A small image classifier, trained from scratch.
Data: trained on rendered solids tumbling over patterned floors, 97500 training examples, 35.7 epochs.
Rows from block 4 of a small image classifier, named by matrix and row number. Rows with one number belong to one channel. Each number is 50 + 12 x the weight over its row's rms, rounded and kept within 0 to 99. All counts start at 0.
Before each channel's rows are labels from the 100 images, of 14848, where the channel reaches its highest value: "lies over" is the class under the peak. Only what is clearly more common there than usual is listed. The data: rendered solids tumbling over patterned floors.
# convs0: first 3x3 conv (model.blocks.4.convs.0.weight, 192x192x3x3, each kernel summed), inputs 96-191
# convs1: second 3x3 conv (model.blocks.4.convs.1.weight, 192x192x3x3, transposed, each kernel summed), outputs 96-191

lies over: cube frame
convs0.96:47 32 44 39 59 38 66 51 48 58 71 50 49 63 73 43 48 36 26 59 44 58 61 31 25 28 62 52 36 54 53 43 38 58 41 44 39 42 65 43 62 51 37 30 49 50 52 49 55 53 42 38 56 48 37 45 34 25 37 37 65 57 43 50 51 71 28 53 35 58 28 57 45 58 68 46 63 69 41 33 61 50 72 61 58 52 63 54 26 56 47 54 50 45 56 51
convs1.96:41 52 54 60 39 31 39 66 50 67 55 60 48 47 30 47 46 57 37 56 46 57 70 40 64 40 58 39 58 48 37 39 47 42 59 58 55 03 51 35 66 55 52 62 50 45 39 50 43 61 56 73 51 57 47 55 51 50 62 44 53 56 67 50 40 41 40 52 60 43 43 47 54 39 65 81 34 46 42 63 40 50 64 52 38 43 52 57 55 34 63 63 58 54 32 47

lies over: cog
convs0.186:41 57 58 63 44 31 42 31 65 52 63 28 26 41 44 67 56 52 43 34 63 56 57 51 32 51 42 56 40 65 49 36 69 85 55 36 48 54 63 48 24 41 45 58 48 29 24 53 58 42 45 44 57 33 55 23 62 50 39 42 61 45 23 49 39 65 54 49 39 71 72 41 31 41 50 65 74 66 52 31 50 49 52 63 53 39 41 56 56 53 33 42 51 43 52 37
convs1.186:40 46 35 38 53 55 51 65 31 38 46 60 54 71 63 37 47 43 58 54 66 46 57 58 53 57 55 30 43 39 58 46 45 43 48 37 75 61 61 63 31 54 60 70 51 54 44 30 49 53 41 37 59 60 39 67 31 44 47 51 60 44 61 45 53 37 35 53 46 61 59 56 28 61 35 26 54 27 49 58 54 62 53 21 41 58 44 35 49 25 61 57 48 45 31 44

lies over: torus
convs0.57:48 47 61 36 50 35 28 45 56 56 63 40 55 66 60 44 33 41 48 51 56 35 63 39 21 75 58 39 35 78 58 56 44 26 44 45 52 62 49 44 51 30 44 35 48 37 33 56 50 41 47 77 57 41 49 35 40 41 68 38 46 37 52 48 81 68 60 45 43 36 46 58 50 42 53 74 48 29 43 39 37 59 45 72 36 50 40 45 55 48 31 44 44 55 38 41
convs1.57:44 31 26 61 41 51 40 55 59 34 40 41 45 39 48 45 40 53 48 49 74 41 46 37 23 41 52 45 47 44 36 40 48 51 51 45 42 63 59 78 40 67 69 75 42 22 35 48 50 39 63 35 50 41 45 46 63 74 50 54 60 59 37 59 40 66 56 62 61 50 29 28 41 47 28 39 53 33 40 56 57 38 42 44 57 47 72 74 47 58 70 46 51 49 48 38

lies over: cube frame
convs0.183:21 55 58 68 55 47 55 48 47 68 27 28 53 76 52 32 51 47 48 38 33 47 82 59 29 53 32 39 61 47 41 50 46 36 47 26 45 44 73 74 64 46 46 36 62 48 41 45 62 50 50 44 45 42 54 36 42 66 48 29 58 45 43 49 52 32 30 24 69 51 55 34 50 41 47 48 70 49 46 55 48 62 47 55 40 54 45 33 48 68 40 64 54 52 48 29
convs1.183:53 46 41 49 41 31 50 53 43 41 39 36 54 36 54 47 46 49 47 50 21 32 41 62 38 35 47 47 55 41 47 51 59 46 48 57 54 49 35 39 41 73 50 53 37 54 39 39 45 51 83 69 42 59 60 51 50 64 34 31 56 79 68 63 35 47 64 63 34 41 47 14 58 49 53 67 45 36 49 37 34 28 51 48 42 40 58 52 48 49 44 72 43 45 36 44

lies over: dodecahedron; bumpy ball
convs0.177:40 39 28 41 54 44 52 33 44 21 35 57 39 45 50 64 54 61 27 52 42 41 45 28 47 40 53 33 62 39 36 47 38 45 36 51 54 23 38 43 33 46 62 71 55 57 88 54 46 37 41 61 31 62 40 40 72 39 41 35 70 35 34 47 47 56 59 68 46 59 43 47 54 70 54 56 61 69 42 22 37 48 61 54 51 30 60 46 46 36 57 54 53 38 39 56
convs1.177:49 69 36 64 46 34 45 72 53 29 42 25 59 42 34 46 69 48 74 46 44 54 58 36 49 63 29 43 48 43 48 56 62 46 53 48 57 66 53 19 39 54 17 54 65 39 68 38 47 33 52 51 52 46 41 28 46 50 53 56 59 66 39 46 62 64 41 38 38 59 48 39 64 45 65 37 57 49 64 39 48 26 33 45 48 56 46 45 48 60 47 44 43 41 55 29

lies over: jack
convs0.117:46 40 23 49 55 57 27 65 57 26 49 67 47 53 54 44 42 65 20 44 55 59 70 45 55 51 52 57 63 46 55 58 44 59 46 62 67 50 61 33 46 61 40 47 48 61 66 65 30 22 38 30 22 61 30 44 40 43 51 28 45 22 20 33 55 51 37 44 50 38 54 70 55 46 50 52 48 42 58 54 61 58 39 72 57 37 39 37 43 54 58 38 50 36 64 41
convs1.117:45 53 33 45 54 32 47 69 61 68 69 51 66 38 40 41 41 38 39 36 57 48 42 41 43 50 54 57 50 47 63 38 66 35 41 39 48 61 63 50 60 57 59 66 45 62 53 54 38 54 67 55 41 37 53 55 38 50 57 43 48 64 49 45 47 47 48 74 60 55 39 61 49 55 46 45 52 60 62 49 54 58 59 61 61 67 45 63 52 63 32 60 74 48 45 52

lies over: cog
convs0.31:47 53 36 62 64 40 41 46 45 54 53 49 58 61 58 53 45 54 32 53 64 33 46 53 54 33 52 64 48 61 42 57 63 57 43 65 70 48 67 56 59 47 44 59 35 71 41 65 50 37 61 55 39 61 57 49 56 71 49 66 48 41 45 54 46 53 29 57 37 42 45 45 30 73 38 68 60 42 56 61 72 28 52 67 76 64 50 76 49 70 48 71 39 43 52 51
convs1.31:56 51 61 56 45 49 63 43 46 49 37 39 38 50 51 56 72 57 44 38 52 49 30 43 32 37 27 46 41 50 54 53 33 45 44 56 66 40 33 78 45 58 47 40 46 47 43 46 51 27 56 41 56 42 25 38 56 39 52 34 29 43 42 46 40 37 56 30 61 60 42 52 61 28 54 40 40 33 30 41 34 45 62 32 24 42 41 27 34 25 49 49 35 43 53 40

lies over: dome
convs0.75:74 46 53 51 45 46 60 26 49 38 26 58 64 18 55 45 48 56 54 42 69 59 42 46 55 69 47 54 38 49 48 50 65 65 42 41 61 69 55 53 35 40 64 38 29 51 47 41 48 40 36 37 42 45 70 37 50 58 36 47 73 42 49 68 32 47 41 57 55 42 54 46 51 61 48 52 32 48 36 34 39 37 56 37 53 39 51 38 31 51 46 69 51 37 55 50
convs1.75:42 59 37 35 44 48 66 28 64 56 51 56 42 65 49 54 49 48 43 57 51 49 45 59 35 56 52 49 59 50 42 58 46 31 60 49 42 65 34 40 56 40 55 60 54 52 55 25 58 29 43 73 47 38 40 29 47 48 55 58 43 21 59 63 40 39 54 16 53 50 59 42 50 43 42 71 56 41 56 61 42 63 46 52 59 41 48 41 20 53 62 40 62 47 56 52

lies over: dodecahedron; bumpy ball
convs0.56:32 47 36 43 51 45 51 46 64 62 38 40 40 59 69 34 36 72 34 40 38 69 62 27 53 64 52 59 32 67 40 33 54 32 54 43 61 48 47 39 77 44 49 29 47 47 61 50 47 50 39 48 52 39 61 61 58 49 58 49 56 52 68 60 49 47 42 51 53 42 65 43 69 55 66 53 31 46 55 60 28 27 64 40 64 44 38 48 40 32 44 35 53 55 67 27
convs1.56:63 49 25 51 37 52 45 58 40 35 26 37 34 54 48 57 74 65 54 51 58 42 39 31 50 39 25 47 35 51 61 59 64 56 57 31 43 78 51 52 26 33 45 58 37 53 43 45 46 51 72 42 59 37 45 20 48 50 35 62 44 62 34 37 47 58 47 52 34 49 36 43 53 47 51 69 49 36 48 52 39 60 38 62 54 55 47 64 52 59 52 50 18 48 60 41

lies over: dodecahedron
convs0.15:44 47 48 57 68 38 32 42 66 42 50 35 63 47 82 79 59 59 57 77 46 56 49 71 56 51 62 52 60 56 33 54 47 52 77 33 34 73 54 67 57 54 64 53 68 25 69 39 37 37 58 34 57 42 54 64 54 49 61 56 39 47 51 52 61 48 54 38 57 49 50 40 28 47 67 48 61 53 47 50 55 14 53 35 43 58 59 33 55 45 49 57 68 31 53 37
convs1.15:43 35 51 43 57 56 35 67 39 30 33 35 56 36 40 54 85 58 74 28 35 54 65 38 41 56 50 40 64 51 63 46 52 48 35 35 68 36 44 29 44 44 45 66 60 44 27 47 40 28 59 51 42 44 56 39 34 59 50 42 43 49 37 52 51 66 51 48 50 49 37 48 37 57 42 72 54 37 45 49 55 30 47 55 43 28 40 41 61 71 51 46 54 51 43 50

lies over: cog
convs0.58:45 56 57 30 48 48 37 46 45 34 66 48 50 64 38 58 54 35 53 53 26 39 40 23 38 47 42 50 52 51 40 46 48 64 53 65 53 39 51 47 36 67 50 53 77 43 25 37 56 49 59 61 50 53 38 44 53 66 43 31 59 42 27 47 41 37 44 55 44 53 80 48 44 29 50 59 50 13 49 43 51 71 51 60 30 49 45 54 41 53 45 36 58 44 81 48
convs1.58:49 60 40 83 45 52 39 66 45 60 68 86 51 62 45 36 42 72 43 67 64 46 53 50 48 56 51 48 40 62 32 45 80 60 55 52 60 71 82 64 33 43 41 55 56 53 69 56 66 32 40 33 49 61 41 38 55 54 51 73 27 33 77 63 56 55 62 40 61 55 56 38 62 48 36 57 60 40 46 59 43 58 49 50 42 51 39 33 58 37 65 56 65 50 50 27

lies over: torus
convs0.70:41 46 40 42 64 38 34 54 37 67 58 45 40 36 47 43 44 48 62 54 50 54 64 56 31 56 41 26 44 65 26 46 56 25 42 68 46 36 42 73 41 52 42 39 40 40 23 48 53 49 31 60 40 46 68 41 47 50 53 44 44 52 56 51 58 67 28 48 31 53 52 52 68 47 38 43 55 48 49 53 42 22 41 39 35 33 54 50 42 37 59 57 42 59 46 22
convs1.70:42 51 71 65 63 52 50 42 64 61 45 62 51 46 38 33 34 39 45 24 58 64 69 43 56 46 41 68 71 53 46 65 35 54 58 63 55 36 70 48 49 36 56 62 40 32 46 44 34 34 52 69 60 58 64 48 49 47 58 53 32 45 42 53 23 62 49 32 35 61 49 53 45 58 55 38 38 43 45 34 43 45 62 64 59 44 37 43 45 53 44 35 42 57 40 50

lies over: jack
convs0.73:47 46 40 54 46 39 61 29 44 48 58 29 46 56 45 48 48 45 80 45 40 53 59 63 48 50 53 47 67 55 43 23 32 75 62 58 14 56 39 39 45 52 50 67 56 42 54 57 65 54 53 36 47 67 42 39 59 45 45 38 58 50 29 57 58 52 41 37 58 53 59 42 56 67 54 38 58 56 49 31 53 32 39 41 49 61 37 45 35 49 54 50 52 50 43 40
convs1.73:60 33 54 57 45 36 40 28 56 42 66 37 37 65 41 37 38 25 56 64 58 42 48 70 55 50 64 57 57 47 31 48 42 54 39 35 42 47 66 50 70 72 47 54 33 57 50 45 71 39 66 53 73 29 60 61 48 52 50 25 33 53 51 51 49 51 48 39 71 52 48 38 33 51 48 61 41 55 63 58 49 45 50 52 74 43 49 81 58 60 49 66 50 65 51 67

lies over: torus; chain link
convs0.166:33 35 61 32 49 39 52 42 51 40 44 42 41 56 36 44 45 49 55 38 33 57 69 36 58 56 47 55 52 45 51 37 51 42 17 43 57 49 42 58 14 55 46 46 62 48 50 71 44 51 46 47 48 57 58 54 53 38 43 37 74 23 19 52 29 51 30 54 26 38 58 68 58 42 43 39 25 51 41 28 34 62 74 49 40 51 59 53 57 61 60 62 33 57 47 26
convs1.166:58 48 43 74 47 55 64 52 38 52 45 58 44 33 51 52 33 52 47 45 49 37 56 58 49 63 42 24 21 58 53 55 47 32 41 37 62 60 26 59 44 53 49 39 56 43 59 44 39 51 39 51 57 57 36 45 31 38 64 71 41 24 72 50 48 36 51 48 48 51 42 52 37 53 50 12 40 47 27 32 69 39 48 38 25 46 42 31 56 54 66 56 52 52 41 42

lies over: cog
convs0.42:35 35 54 45 62 56 56 67 55 43 58 44 35 40 42 39 53 32 49 42 63 48 38 60 83 45 26 53 53 56 30 48 61 42 56 47 39 73 40 32 43 42 70 44 66 54 56 63 39 47 42 38 56 48 46 38 53 36 42 54 63 45 23 24 37 64 45 46 29 65 56 63 49 37 59 41 77 43 54 33 69 83 74 66 59 54 37 49 46 38 45 54 50 25 35 37
convs1.42:41 36 42 38 53 41 50 73 18 40 28 47 64 34 57 70 41 52 41 38 56 34 62 54 39 45 54 33 57 51 57 46 60 40 60 40 50 53 50 28 37 44 58 47 72 54 43 46 63 41 42 41 41 28 49 54 54 27 44 51 56 66 24 46 59 52 48 44 52 51 54 24 45 52 48 30 58 46 49 35 61 47 40 59 25 52 41 67 61 54 39 50 51 62 54 46

lies over: dodecahedron
convs0.123:63 42 12 26 75 63 52 27 51 70 51 63 40 60 56 41 34 28 67 46 30 65 48 83 47 42 55 48 57 59 27 67 44 66 37 43 43 44 68 64 34 37 55 38 54 48 32 39 37 45 53 43 50 64 41 42 55 43 53 52 31 36 54 54 50 31 40 71 58 44 41 40 50 38 52 47 47 62 46 53 66 34 42 46 30 51 62 36 68 46 37 41 60 42 56 49
convs1.123:24 61 49 64 48 41 58 53 42 38 41 45 45 49 32 54 56 75 68 56 46 48 49 12 35 20 63 50 41 45 46 53 70 37 48 52 62 61 68 26 41 50 41 38 37 39 54 56 56 36 56 51 57 48 72 49 46 66 21 44 34 56 40 36 37 40 49 53 57 38 50 54 38 44 45 58 42 43 63 37 40 48 64 48 24 50 43 33 43 59 60 51 30 38 63 38

lies over: jack
convs0.190:43 42 26 49 49 58 73 34 48 38 29 40 45 48 66 48 40 35 59 43 59 34 20 47 50 48 58 76 52 48 68 56 44 50 49 43 62 54 56 50 27 45 49 62 35 60 46 52 49 49 67 64 29 25 69 56 34 41 41 62 45 64 47 67 52 47 28 45 24 51 63 58 56 61 54 52 46 51 67 48 32 42 38 33 42 53 46 45 45 51 43 23 29 35 32 52
convs1.190:54 52 35 83 41 63 49 45 56 40 39 75 60 45 42 33 53 35 23 47 38 62 81 40 39 53 63 53 43 52 43 47 55 57 70 58 62 34 66 49 58 54 43 46 59 52 57 52 54 56 65 52 46 53 38 42 55 48 43 46 35 68 54 57 69 42 45 56 39 54 72 49 34 22 32 50 35 55 49 47 71 49 53 43 50 68 67 76 57 57 54 69 42 50 26 62

lies over: cog
convs0.158:44 45 46 30 21 51 55 57 70 46 51 50 47 56 43 56 51 70 41 46 47 51 33 34 51 69 42 54 52 52 42 45 45 29 58 44 55 39 47 27 33 45 34 27 43 62 19 17 34 48 48 35 47 56 48 42 40 48 49 59 60 49 49 44 21 38 50 47 42 57 61 24 32 57 38 62 70 49 58 60 38 85 53 43 58 58 71 55 51 59 39 49 49 51 55 33
convs1.158:34 49 38 60 57 29 48 66 53 53 81 60 44 45 49 41 57 46 43 42 47 44 46 50 34 41 48 31 34 45 49 79 36 35 35 37 47 62 49 81 51 68 57 75 61 54 53 38 48 39 47 47 64 33 45 37 22 59 54 70 51 53 45 46 47 53 28 59 42 32 34 51 50 55 52 45 45 45 43 41 48 48 68 25 23 53 59 53 48 40 71 29 31 53 74 38

lies over: jack
convs0.121:33 56 61 45 37 27 55 46 52 49 52 42 61 62 49 61 29 66 75 63 58 63 40 41 54 49 47 38 40 59 63 54 63 80 30 42 45 38 62 68 56 74 42 67 43 45 80 36 55 36 38 57 25 39 20 55 49 47 56 61 58 41 47 39 22 54 52 68 58 50 62 38 47 53 41 25 47 52 75 35 59 36 60 38 59 56 57 50 59 43 50 37 58 52 55 31
convs1.121:66 59 54 56 41 46 36 60 52 24 56 63 45 78 46 38 56 54 42 67 64 50 63 69 61 49 43 53 76 51 52 58 55 79 48 57 52 48 61 52 58 56 34 40 38 60 44 60 60 44 72 45 50 46 58 35 47 58 48 53 23 49 58 55 70 43 58 38 46 54 62 24 42 58 51 67 55 58 56 73 67 68 36 29 72 43 57 65 63 70 62 62 49 64 42 70

lies over: dome; bowl
convs0.124:32 53 31 57 47 43 48 62 40 62 61 70 58 50 34 44 49 52 51 64 45 65 56 67 42 50 43 40 50 55 40 35 38 42 49 40 33 68 50 50 56 55 49 60 98 61 42 41 32 43 42 49 64 58 50 57 40 51 58 49 41 67 36 34 52 66 43 33 57 43 62 47 66 41 39 49 53 26 28 45 40 71 55 42 42 36 60 48 48 62 68 58 72 60 36 58
convs1.124:51 45 38 23 34 44 61 27 52 55 40 70 49 56 56 47 26 40 40 36 25 66 38 28 50 57 45 66 61 56 29 69 43 67 51 48 39 64 42 37 49 39 47 48 44 57 61 53 54 51 44 63 50 52 62 59 74 42 47 53 47 51 49 36 35 66 54 62 39 63 25 50 45 38 39 27 34 65 55 56 59 38 53 57 51 46 44 54 34 69 77 44 63 56 61 68

lies over: star block; jack
convs0.7:77 55 46 48 55 36 36 56 57 39 61 29 63 42 35 52 60 49 57 47 51 55 42 54 56 28 64 51 45 56 58 40 60 57 65 50 42 45 22 48 28 45 57 49 66 35 36 40 33 40 44 33 54 44 43 57 40 33 49 59 46 50 37 32 52 36 46 39 38 48 63 62 31 57 56 55 44 58 49 39 60 44 43 44 64 59 73 55 48 35 38 54 53 43 33 60
convs1.7:51 77 37 54 33 58 63 40 48 46 45 41 14 55 47 49 52 46 50 44 55 32 20 62 67 45 47 46 32 31 46 43 58 46 59 40 40 51 34 79 15 40 62 43 41 72 46 47 51 71 51 37 38 43 60 57 22 66 58 42 44 53 46 57 64 47 53 46 35 48 35 41 56 61 36 61 48 68 62 51 54 50 49 44 47 63 41 71 51 55 40 60 50 47 46 48

lies over: star block
convs0.141:66 53 47 52 39 45 48 39 52 53 30 63 51 26 71 54 44 39 35 55 47 41 46 47 40 33 51 67 45 51 64 41 40 45 44 46 48 27 78 58 60 71 46 45 58 36 50 59 31 63 45 52 40 45 39 37 59 69 60 65 45 54 44 46 41 43 34 41 48 50 56 42 57 50 75 38 52 32 59 35 52 54 49 56 39 48 59 49 43 57 48 66 62 48 42 55
convs1.141:43 47 72 49 43 31 56 73 38 57 38 48 65 51 35 32 53 34 45 62 26 54 52 57 48 43 53 52 52 43 55 65 44 33 47 54 39 51 62 41 62 41 38 29 39 62 77 36 48 43 47 68 48 31 55 40 60 66 41 35 45 53 55 76 49 38 37 72 51 50 55 52 43 52 41 78 29 47 37 53 47 38 52 30 58 46 57 50 39 29 31 41 48 47 40 41

lies over: dodecahedron
convs0.50:44 61 46 44 60 70 50 37 65 71 58 43 49 60 54 29 42 32 35 43 53 44 41 62 51 57 44 55 59 46 69 57 48 36 58 68 40 47 57 35 51 31 55 48 35 63 42 47 45 50 50 58 79 39 63 48 51 60 40 45 33 72 51 28 38 46 54 51 47 62 44 55 45 43 38 32 53 41 42 59 57 35 40 68 55 45 36 58 44 35 58 39 42 50 51 42
convs1.50:42 31 57 79 44 39 54 74 47 45 55 56 65 46 58 50 45 60 35 42 60 41 78 42 45 38 72 35 47 35 16 36 57 35 61 48 44 33 50 58 25 47 50 60 47 71 45 60 28 39 60 45 29 45 48 43 45 48 51 60 44 28 77 45 45 50 42 42 34 40 37 37 20 42 44 41 44 48 40 33 31 69 50 45 31 55 70 54 31 29 60 55 48 44 38 34

lies over: jack
convs0.88:41 60 29 66 69 53 42 49 75 40 44 64 72 58 53 38 53 53 50 68 45 55 48 24 53 43 68 56 46 68 67 33 44 44 60 52 59 64 41 60 60 50 37 48 29 45 67 53 48 51 68 62 36 50 42 61 53 70 57 57 52 40 71 66 40 75 55 40 48 42 42 67 39 65 54 81 71 61 74 63 67 45 55 49 52 56 58 56 59 59 52 46 45 47 48 57
convs1.88:51 43 33 32 47 48 31 52 34 56 45 51 52 42 38 27 40 62 54 51 48 65 14 35 44 42 24 51 68 51 63 58 63 55 63 53 33 43 37 58 58 40 28 33 47 17 34 46 52 49 63 52 51 37 46 34 37 44 48 36 41 26 43 51 67 35 44 38 50 37 43 52 26 39 47 66 50 47 47 58 35 44 24 53 37 53 43 52 68 53 42 40 53 47 60 56

lies over: dodecahedron
convs0.188:59 48 59 38 40 28 45 33 39 41 48 48 46 53 32 65 43 70 56 42 58 54 66 31 62 55 52 48 32 72 56 56 31 35 33 46 59 52 30 37 61 51 53 61 55 50 43 44 47 42 63 36 63 57 25 39 45 58 60 55 49 39 29 51 51 43 28 69 41 77 63 42 44 37 54 62 39 56 49 30 61 53 49 39 46 45 51 15 51 52 58 49 38 51 46 52
convs1.188:53 47 43 51 49 44 73 53 47 62 64 51 52 35 49 62 45 52 65 59 29 35 50 57 58 39 62 35 47 48 52 60 59 35 40 60 52 30 36 69 53 58 44 38 52 61 65 63 35 51 34 40 43 53 64 54 46 62 53 69 28 29 60 58 42 72 56 30 35 53 44 33 35 68 53 47 38 52 71 50 37 45 44 39 66 37 53 42 59 50 50 56 43 38 36 61

lies over: cog
convs0.2:45 57 58 60 50 78 59 53 54 39 53 68 44 56 56 56 64 37 41 46 66 22 56 38 13 51 39 47 76 60 38 42 51 45 50 58 48 61 63 49 57 49 72 61 26 72 59 51 41 48 46 49 53 39 65 43 55 62 40 63 58 46 42 49 52 37 38 40 52 57 37 49 40 70 39 41 42 45 39 66 33 40 45 67 43 51 38 56 42 53 61 49 56 71 58 39
convs1.2:44 46 49 40 70 52 42 48 51 44 49 45 47 39 62 38 49 27 47 42 35 19 53 46 54 40 52 64 32 58 58 61 36 67 52 46 46 31 33 51 29 29 37 71 47 43 45 65 60 50 29 61 58 47 38 54 42 51 55 51 58 50 37 56 47 48 62 36 46 48 50 43 52 54 51 80 32 59 39 47 38 55 41 54 69 41 68 57 58 21 29 48 40 50 30 57

lies over: cube
convs0.45:65 38 73 44 79 27 42 41 65 62 46 41 50 45 64 49 55 50 56 33 44 55 47 38 41 51 55 57 53 31 32 34 40 36 63 52 34 45 36 69 25 58 54 52 61 43 38 66 60 59 58 51 54 61 54 43 56 53 55 17 56 35 46 43 45 44 57 35 50 51 58 45 63 55 52 49 45 66 42 33 57 46 36 52 52 63 62 29 43 43 43 61 58 48 55 47
convs1.45:53 63 44 46 44 43 57 36 36 37 56 58 44 30 50 47 35 44 39 43 48 44 39 55 65 49 54 59 40 47 52 44 58 43 46 51 29 22 56 68 65 20 30 52 46 29 55 37 46 51 67 50 59 55 53 43 47 28 32 35 56 35 53 44 34 25 59 64 43 39 35 51 43 32 49 44 47 46 49 50 38 40 45 38 26 47 54 47 64 42 37 57 39 29 52 64

lies over: torus
convs0.44:34 80 59 45 78 51 36 35 50 42 59 54 46 57 58 46 47 43 36 46 37 42 62 56 39 42 50 54 69 43 62 32 33 46 56 39 48 29 32 49 60 22 48 57 52 43 42 46 53 55 68 55 64 46 40 52 55 47 35 33 45 55 47 35 45 39 40 38 54 58 58 44 50 42 45 52 67 36 70 52 62 43 32 48 45 34 51 56 78 35 59 37 33 57 67 51
convs1.44:39 53 60 56 44 59 33 58 57 65 48 77 61 69 29 57 44 40 68 42 58 46 69 24 39 51 43 49 66 51 65 61 38 62 47 71 60 73 54 53 44 44 83 36 59 35 68 44 51 62 31 26 41 50 44 41 44 56 65 38 50 45 57 67 50 60 29 55 48 60 51 48 53 43 38 53 57 32 29 44 49 60 62 54 30 43 41 32 50 62 53 53 55 42 34 62

lies over: cube frame
convs0.126:44 73 41 76 56 46 59 45 71 55 47 61 58 53 59 46 63 61 49 64 54 63 72 54 60 57 54 50 32 43 44 48 76 52 62 43 49 41 51 54 60 26 59 60 26 34 31 38 64 54 63 63 75 49 45 51 53 50 40 45 28 45 56 67 50 37 46 44 63 43 43 39 35 58 43 47 60 34 55 63 47 43 64 46 40 41 44 58 44 41 38 61 60 57 67 54
convs1.126:49 25 47 77 51 67 24 44 36 42 40 39 65 45 46 50 50 71 50 56 36 28 43 30 40 44 30 46 52 62 50 49 36 55 33 56 53 35 47 63 17 50 42 50 60 41 50 47 63 41 38 46 44 38 33 35 51 51 42 70 49 37 37 25 56 58 64 53 43 33 45 52 38 31 53 51 38 34 55 48 61 43 49 51 67 48 43 61 61 54 55 59 49 56 51 62

lies over: dodecahedron; cube
convs0.178:24 61 40 57 45 41 61 59 66 50 55 58 47 45 57 30 57 38 38 48 55 60 37 54 57 52 40 50 55 42 52 50 42 59 57 63 52 64 59 35 49 39 84 45 67 47 40 34 57 45 39 29 48 44 23 54 55 48 40 40 50 52 34 43 40 44 40 43 41 48 57 33 49 63 53 34 54 71 55 61 80 20 57 36 51 57 45 67 44 41 57 55 53 27 45 45
convs1.178:55 37 39 42 35 52 41 44 43 45 39 40 46 46 57 35 49 66 36 57 64 37 60 33 31 58 63 36 49 30 43 41 45 46 57 32 57 36 67 38 30 56 65 64 41 22 28 43 43 60 62 51 68 51 62 33 63 37 44 59 33 58 52 53 56 66 30 51 52 52 27 47 40 47 52 57 37 39 51 51 43 56 47 76 48 54 52 66 59 75 54 73 48 52 46 43

lies over: jack
convs0.90:46 47 52 39 52 35 39 40 40 43 40 44 56 55 47 62 28 50 63 53 41 65 60 51 57 42 54 36 28 71 51 40 59 56 47 41 42 45 49 36 43 51 35 58 47 46 45 54 53 31 55 47 31 48 38 46 29 41 58 32 58 39 51 57 52 53 52 48 38 68 60 41 39 37 49 35 36 37 55 43 70 54 58 66 48 48 51 54 34 71 25 33 50 33 53 36
convs1.90:55 39 23 48 55 58 41 53 40 35 45 79 56 47 34 44 27 39 53 60 54 22 61 46 22 54 39 55 34 29 44 58 51 62 44 52 37 56 61 59 56 41 43 53 53 85 50 44 59 65 37 31 55 55 37 54 53 71 37 63 50 59 50 44 52 45 66 35 28 34 44 47 36 78 38 37 42 42 55 42 65 54 38 50 51 56 65 71 55 76 72 57 55 49 62 64

lies over: cog
convs0.34:43 38 67 56 58 37 38 45 55 40 65 49 54 37 61 68 33 31 55 43 56 61 53 53 17 60 39 33 63 48 63 29 56 57 61 62 41 38 71 53 38 49 54 58 59 41 36 62 29 41 40 41 53 63 51 38 69 22 40 32 65 56 38 50 52 69 40 41 46 62 47 48 55 68 39 52 48 49 48 32 31 45 47 50 56 46 51 56 52 52 38 58 46 42 57 35
convs1.34:50 50 52 46 67 49 43 46 69 56 55 54 47 43 67 55 47 50 27 49 49 53 32 44 50 68 65 43 54 58 58 68 39 41 65 51 44 52 42 42 51 48 48 49 42 44 38 55 37 50 51 52 71 70 48 58 60 32 64 47 43 73 31 54 62 60 45 44 72 44 63 44 58 39 55 49 43 59 49 40 48 68 52 43 41 57 69 52 66 21 44 52 61 31 24 60